Weights of a small image classifier.
Model: 32-pixel images, norm batchnorm, depths [3, 6, 3].
Rows from block 6 of a small image classifier, named by matrix and row number. Rows with one number belong to one channel. Each number is 200 + 20 x the weight over its row's rms, rounded and kept within 0 to 999. All counts start at 0. After the name is the row's rms in percent of the matrix's.
After each channel's rows are labels from the 100 images, of 14848, where the channel reaches its highest value: "responds to" is what is common among them. Only what is clearly more common there than usual is listed. The data: streak pictures of flow and ridge fields. In brackets: how many of the 100, against the usual share in percent.
# convs0: expand 3x3 conv (model.blocks.6.convs.0.weight, 192x32x3x3, each kernel summed), inputs 0-31
# convs1: project pointwise conv (model.blocks.6.convs.1.weight, 32x192x1x1, transposed), outputs 0-31

convs0.167,135,183,156,201,200,179,184,197,211,194,186,193,206,222,243,214,206,209,215,188,169,240,201,188,199,222,222,199,229,219,222,182,172
convs1.167,071,182,211,200,223,177,181,184,215,222,222,223,203,243,208,209,185,218,190,204,203,249,201,206,219,202,223,205,194,180,232,199,162
responds to: turbulent (38 vs 10)

convs0.25,077,191,216,198,225,233,189,209,181,196,189,233,216,227,170,183,174,202,233,199,210,203,159,208,203,192,172,223,205,174,205,178,224
convs1.25,089,204,204,197,222,217,155,189,206,198,202,227,202,185,205,181,182,176,250,170,193,198,167,169,200,190,170,225,199,210,208,182,195
responds to: waves (41 vs 10)

convs0.91,112,195,204,176,214,200,201,163,193,245,211,199,218,225,202,183,189,214,206,227,198,199,206,208,164,201,206,156,200,206,168,235,221
convs1.91,099,181,199,234,186,223,210,191,196,175,212,161,190,194,174,199,213,182,199,217,227,189,229,151,212,180,213,172,179,204,208,219,204
responds to: source (26 vs 9.6)

convs0.179,107,219,197,206,196,197,215,192,219,150,209,182,162,210,188,200,205,190,190,162,241,193,213,240,229,212,209,205,192,204,215,193,177
convs1.179,075,187,191,204,200,232,209,190,196,184,195,190,199,181,154,233,165,211,169,163,206,185,224,208,187,180,225,197,228,223,211,193,209
responds to: high contrast (97 vs 39.5); waves (26 vs 10)

convs0.114,076,183,206,201,159,189,187,201,201,207,195,193,181,204,209,215,201,234,157,199,212,192,216,171,194,255,234,201,209,200,211,180,176
convs1.114,128,202,237,160,185,204,182,174,197,195,210,193,189,209,197,170,174,201,184,165,236,213,207,180,179,205,203,150,195,204,208,196,195
responds to: waves (39 vs 10)

convs0.32,070,214,182,187,219,199,185,169,205,189,201,199,181,229,225,210,190,201,197,232,219,205,213,195,237,221,159,171,182,212,160,182,206
convs1.32,109,160,160,200,183,197,217,181,231,199,174,179,186,181,205,169,213,224,202,223,216,191,224,199,193,191,203,213,161,208,185,216,221
responds to: turbulent (68 vs 10)

convs0.163,068,214,227,200,189,162,166,186,192,231,195,199,191,203,210,209,203,192,189,210,214,204,219,165,247,232,217,200,213,195,188,187,163
convs1.163,126,232,215,223,196,168,190,187,165,227,215,207,173,215,202,200,196,165,210,240,176,187,202,223,227,206,201,187,215,220,187,176,206
responds to: waves (77 vs 10); high contrast (69 vs 39.5)

convs0.68,140,187,225,206,207,213,226,179,170,229,198,199,220,211,194,181,201,231,234,229,208,187,179,227,157,212,195,196,205,210,171,217,215
convs1.68,074,205,197,199,222,211,194,231,204,217,201,203,194,190,191,215,168,194,142,219,217,187,204,178,208,205,178,207,203,222,249,234,206
responds to: parallel (100 vs 9.8)

convs0.74,095,240,183,198,198,203,215,178,178,197,217,174,190,255,212,172,206,182,216,197,209,191,179,196,204,180,171,173,211,207,176,219,180
convs1.74,086,204,185,176,186,245,217,194,187,186,187,167,177,193,187,197,171,189,168,193,225,207,213,211,194,174,224,171,199,206,209,188,241
responds to: waves (35 vs 10)

convs0.188,109,224,199,205,196,171,214,181,215,226,186,202,209,206,262,214,216,225,199,190,179,210,207,200,211,206,227,201,185,217,238,180,172
convs1.188,087,234,259,211,217,197,213,200,176,177,214,210,179,204,192,214,184,195,165,213,226,198,212,210,208,203,233,189,210,222,223,179,200
responds to: whorl (25 vs 9.9)

convs0.97,067,205,234,205,206,183,165,156,188,216,202,202,203,194,189,200,208,198,198,211,215,199,201,194,233,220,211,216,208,174,162,170,154
convs1.97,144,218,210,237,198,183,206,193,170,226,211,211,169,209,209,186,208,164,222,249,175,184,203,219,234,197,208,197,194,215,188,182,201
responds to: waves (83 vs 10)

convs0.96,063,193,190,193,194,169,209,229,200,209,201,211,207,253,220,187,216,210,214,207,196,199,217,177,196,189,187,147,200,223,239,223,200
convs1.96,111,185,181,195,175,193,219,169,200,216,209,176,200,221,211,187,209,218,234,219,199,195,231,176,193,228,219,224,158,196,211,237,209
responds to: waves (82 vs 10)

convs0.151,073,256,244,172,206,175,155,226,194,226,196,196,205,204,208,186,181,198,194,199,213,207,216,192,209,205,192,210,213,197,187,216,228
convs1.151,103,255,207,234,206,188,202,171,168,229,204,207,202,209,213,234,194,184,212,218,186,202,222,225,221,210,206,204,235,205,199,191,190
responds to: waves (27 vs 10); whorl (26 vs 9.9)

convs0.44,132,212,191,207,176,169,196,188,195,189,169,206,206,168,212,204,185,237,174,189,180,203,236,193,197,201,211,204,198,220,241,159,178
convs1.44,093,211,222,230,185,177,202,216,195,184,231,188,192,190,178,229,197,197,172,180,229,236,192,190,214,206,216,175,206,166,200,187,162
responds to: delta (28 vs 10.1)

convs0.75,115,188,216,168,188,194,184,191,191,196,195,218,180,208,179,216,172,215,183,214,225,186,214,193,206,211,234,159,197,162,232,220,228
convs1.75,088,209,210,180,181,195,172,174,191,230,219,166,162,198,168,197,204,156,202,205,207,210,200,200,210,181,194,182,214,196,240,176,212
responds to: source (25 vs 9.6)

convs0.153,066,210,185,209,200,190,210,229,239,189,203,205,210,246,203,195,250,180,196,217,163,206,214,191,241,204,187,201,210,212,219,207,202
convs1.153,097,166,174,190,226,207,191,181,212,171,202,214,244,191,222,216,213,235,213,172,189,207,190,205,172,211,205,231,199,181,212,174,189
responds to: turbulent (76 vs 10)

convs0.175,101,216,177,204,167,199,207,174,192,167,189,190,195,139,218,200,186,229,188,192,184,201,235,214,208,191,211,184,187,213,198,170,205
convs1.175,093,210,203,243,209,191,199,214,195,151,208,210,187,207,183,223,199,175,185,193,222,231,184,181,227,217,219,176,210,209,177,210,166
responds to: delta (30 vs 10.1)

convs0.43,112,190,236,234,202,223,208,208,170,231,192,209,222,195,189,194,197,209,249,218,206,188,186,233,198,225,195,210,211,188,160,210,204
convs1.43,100,215,186,218,239,217,165,217,195,209,210,206,218,173,205,225,181,183,183,199,171,202,172,180,232,185,181,216,232,183,178,206,189
responds to: parallel (95 vs 9.8)

convs0.15,142,214,196,202,183,172,194,200,191,173,172,204,205,177,206,206,184,238,172,189,188,202,226,186,204,212,219,203,201,223,252,163,183
convs1.15,098,205,231,225,190,193,206,200,214,175,231,182,194,177,176,201,195,184,166,175,232,209,183,173,190,181,218,180,196,195,218,190,155
responds to: loop (27 vs 10)

convs0.165,118,182,245,203,208,196,199,158,181,205,180,227,202,212,164,186,193,193,223,231,207,155,182,214,201,204,187,186,211,201,188,206,224
convs1.165,090,203,195,192,218,180,183,222,218,227,196,209,167,170,175,189,190,191,174,221,202,147,210,196,212,185,180,184,208,209,224,221,230
responds to: parallel (49 vs 9.8)

convs0.176,073,181,179,199,149,219,174,196,169,174,193,189,186,165,208,199,191,221,199,200,209,202,222,204,188,215,206,174,205,198,251,192,214
convs1.176,101,191,175,234,182,202,225,222,209,190,178,191,192,191,187,206,216,205,205,226,149,169,185,200,222,214,189,216,177,214,175,234,212
responds to: waves (29 vs 10)

convs0.183,130,225,192,202,182,231,195,196,174,213,226,184,176,237,192,222,185,203,151,185,235,198,208,194,219,218,208,190,214,169,191,206,186
convs1.183,094,216,187,224,195,225,202,217,179,250,185,186,199,185,153,195,172,198,201,203,183,193,214,185,211,178,188,228,228,192,178,226,202
responds to: loop (31 vs 10)

convs0.178,064,208,193,184,196,196,215,212,205,202,216,200,196,212,233,184,189,233,199,189,215,202,240,210,216,227,226,208,154,189,174,188,153
convs1.178,114,168,183,202,200,184,213,203,194,172,201,199,172,230,200,148,193,220,198,220,231,202,245,209,201,194,229,201,177,201,184,205,184
responds to: whorl (35 vs 9.9)

convs0.27,063,212,188,173,216,225,195,227,177,215,217,180,183,226,258,219,200,199,212,207,207,204,185,205,218,197,179,169,178,187,167,202,210
convs1.27,080,195,207,188,183,227,182,193,181,182,209,212,213,182,179,198,165,200,193,168,184,197,160,246,176,193,238,216,208,191,189,178,200
responds to: waves (31 vs 10)

convs0.115,093,189,220,209,213,211,169,204,172,243,202,200,209,205,212,161,205,196,237,215,207,185,188,218,172,215,189,199,207,213,158,211,230
convs1.115,086,240,226,233,241,210,193,182,179,223,223,195,217,188,212,232,196,196,173,217,206,213,219,204,230,202,227,192,222,212,208,190,190
responds to: parallel (38 vs 9.8)

convs0.191,067,222,230,205,201,163,180,178,189,225,173,230,212,220,214,187,197,216,220,216,191,191,213,159,224,229,188,191,214,199,177,202,174
convs1.191,098,226,205,204,204,184,201,172,165,212,211,217,165,228,198,215,178,165,201,253,203,200,213,216,231,197,210,183,206,213,197,196,223
responds to: waves (57 vs 10)

convs0.10,098,197,173,192,233,195,177,176,195,208,198,188,213,244,249,204,213,207,225,204,159,231,192,189,206,185,206,179,210,218,202,195,192
convs1.10,097,215,196,182,195,207,191,194,166,220,210,211,202,238,215,230,183,209,188,235,206,239,167,211,211,231,202,176,201,169,175,204,207
responds to: pair of whorls (39 vs 10); whorl (33 vs 9.9)

convs0.172,095,187,215,192,207,195,206,176,214,207,189,234,191,225,143,174,182,185,211,215,218,163,181,212,200,196,198,183,225,167,203,212,212
convs1.172,093,215,200,170,215,209,195,212,227,207,189,198,175,201,179,189,193,189,165,213,219,183,205,179,233,181,195,190,208,218,235,240,240
responds to: whorl (25 vs 9.9)

convs0.67,127,197,194,200,206,214,201,200,177,205,187,207,232,192,200,199,185,231,202,222,178,200,195,209,175,221,177,186,228,204,143,227,243
convs1.67,063,208,216,211,229,225,186,205,191,145,217,185,212,180,191,189,215,180,207,181,216,188,209,207,162,158,207,221,222,211,202,179,190
responds to: parallel (35 vs 9.8)

convs0.190,136,186,190,220,183,227,220,203,155,221,225,170,196,193,212,203,217,203,243,218,208,201,206,202,163,185,200,164,199,192,175,205,218
convs1.190,132,192,197,211,217,196,198,187,199,204,217,191,230,240,221,231,224,211,222,186,183,238,176,187,197,234,225,216,208,174,176,199,175
responds to: parallel (34 vs 9.8)

convs0.38,074,187,213,221,191,197,208,158,204,201,159,232,219,256,194,197,216,208,203,199,204,185,188,197,221,200,181,196,225,214,237,196,192
convs1.38,116,198,226,183,176,153,171,215,189,231,192,218,219,214,221,201,200,210,213,227,179,214,173,233,183,213,175,214,193,210,179,217,196
responds to: whorl (36 vs 9.9); pair of whorls (29 vs 10)

convs0.62,054,218,196,182,221,211,217,235,207,160,231,206,176,202,191,184,204,175,197,218,224,180,220,209,184,187,164,194,193,154,209,193,191
convs1.62,106,157,190,206,194,201,215,208,220,203,204,185,191,186,166,183,227,215,172,196,219,175,219,165,199,173,207,206,191,186,244,205,225
responds to: high contrast (99 vs 39.5)

convs0.73,069,200,175,166,176,222,177,208,203,199,193,192,197,206,209,181,186,225,188,187,213,199,243,196,217,205,191,205,179,194,255,236,218
convs1.73,108,211,167,250,194,187,231,217,201,183,179,181,204,207,203,204,238,214,197,216,169,181,219,192,222,218,186,213,208,213,184,232,187
responds to: waves (25 vs 10)

convs0.47,051,199,200,189,207,193,152,202,194,200,208,184,187,213,199,139,179,217,186,190,239,204,185,191,213,230,211,210,213,214,179,186,175
convs1.47,124,155,174,187,173,164,201,194,220,227,211,199,195,211,205,174,206,226,228,193,214,193,228,191,177,210,229,218,168,190,194,190,204
responds to: waves (41 vs 10)

convs0.108,110,203,231,174,188,180,186,172,196,195,191,212,173,211,187,227,178,198,176,229,245,189,217,200,245,228,215,185,200,204,198,202,205
convs1.108,103,187,173,211,170,180,202,204,211,227,209,196,145,212,192,197,216,166,185,237,206,171,202,191,225,213,212,174,208,217,207,203,215
responds to: source (25 vs 9.6)

convs0.171,113,188,168,207,186,200,198,213,149,212,200,191,229,211,212,170,189,234,236,218,187,216,231,181,179,192,188,178,200,216,186,213,199
convs1.171,082,194,162,223,197,227,213,222,203,200,199,179,212,196,193,213,197,239,182,199,209,192,211,170,175,223,206,226,194,187,210,254,179
responds to: delta (27 vs 10.1)

convs0.174,088,203,230,225,192,220,227,166,203,208,182,227,208,251,165,195,217,180,220,198,200,183,158,198,206,204,193,206,217,186,205,207,195
convs1.174,093,185,180,216,226,190,175,169,237,196,194,225,175,167,202,199,194,177,208,201,194,165,201,202,197,179,176,214,211,249,194,194,207
responds to: parallel (51 vs 9.8); waves (32 vs 10)

convs0.66,101,172,171,195,225,203,173,207,233,181,179,204,215,195,237,213,216,217,229,191,161,228,195,207,184,210,176,203,203,224,209,177,203
convs1.66,075,216,195,188,247,208,204,207,194,188,202,202,210,217,201,218,175,198,194,208,241,235,200,252,205,224,214,194,201,228,167,207,196
responds to: turbulent (86 vs 10)

convs0.132,085,218,209,200,180,188,180,199,206,236,209,214,171,255,186,182,194,180,195,165,217,184,201,211,211,209,224,174,209,182,229,196,178
convs1.132,117,200,205,195,200,211,192,178,199,185,225,192,165,214,173,200,193,171,148,198,214,186,222,186,246,209,213,166,210,212,209,190,220
responds to: whorl (26 vs 9.9)

convs0.37,061,204,188,223,157,217,209,161,210,184,178,208,206,233,199,176,213,209,203,211,206,185,215,185,237,191,174,179,188,189,234,224,206
convs1.37,123,195,165,213,165,181,228,173,200,217,172,175,185,191,213,194,219,209,200,242,163,171,210,207,198,188,196,211,181,211,199,227,208
responds to: waves (67 vs 10); high contrast (66 vs 39.5)

convs0.170,084,197,191,195,232,189,162,186,200,207,234,182,150,169,219,211,199,173,202,198,214,200,212,228,213,190,200,180,163,208,205,178,195
convs1.170,130,149,213,200,166,176,191,171,200,205,242,181,177,197,185,204,216,186,183,197,215,196,224,203,202,177,214,165,200,201,211,173,207
responds to: fine streaks (76 vs 49.9); parallel (25 vs 9.8)

convs0.56,063,162,201,169,164,210,198,196,209,187,180,219,218,168,209,215,182,239,180,185,190,194,211,204,174,203,208,165,173,196,194,205,226
convs1.56,094,208,184,218,215,200,230,205,223,168,174,200,193,204,213,225,221,212,197,212,179,185,140,225,200,235,212,193,209,212,177,207,211
responds to: source (35 vs 9.6)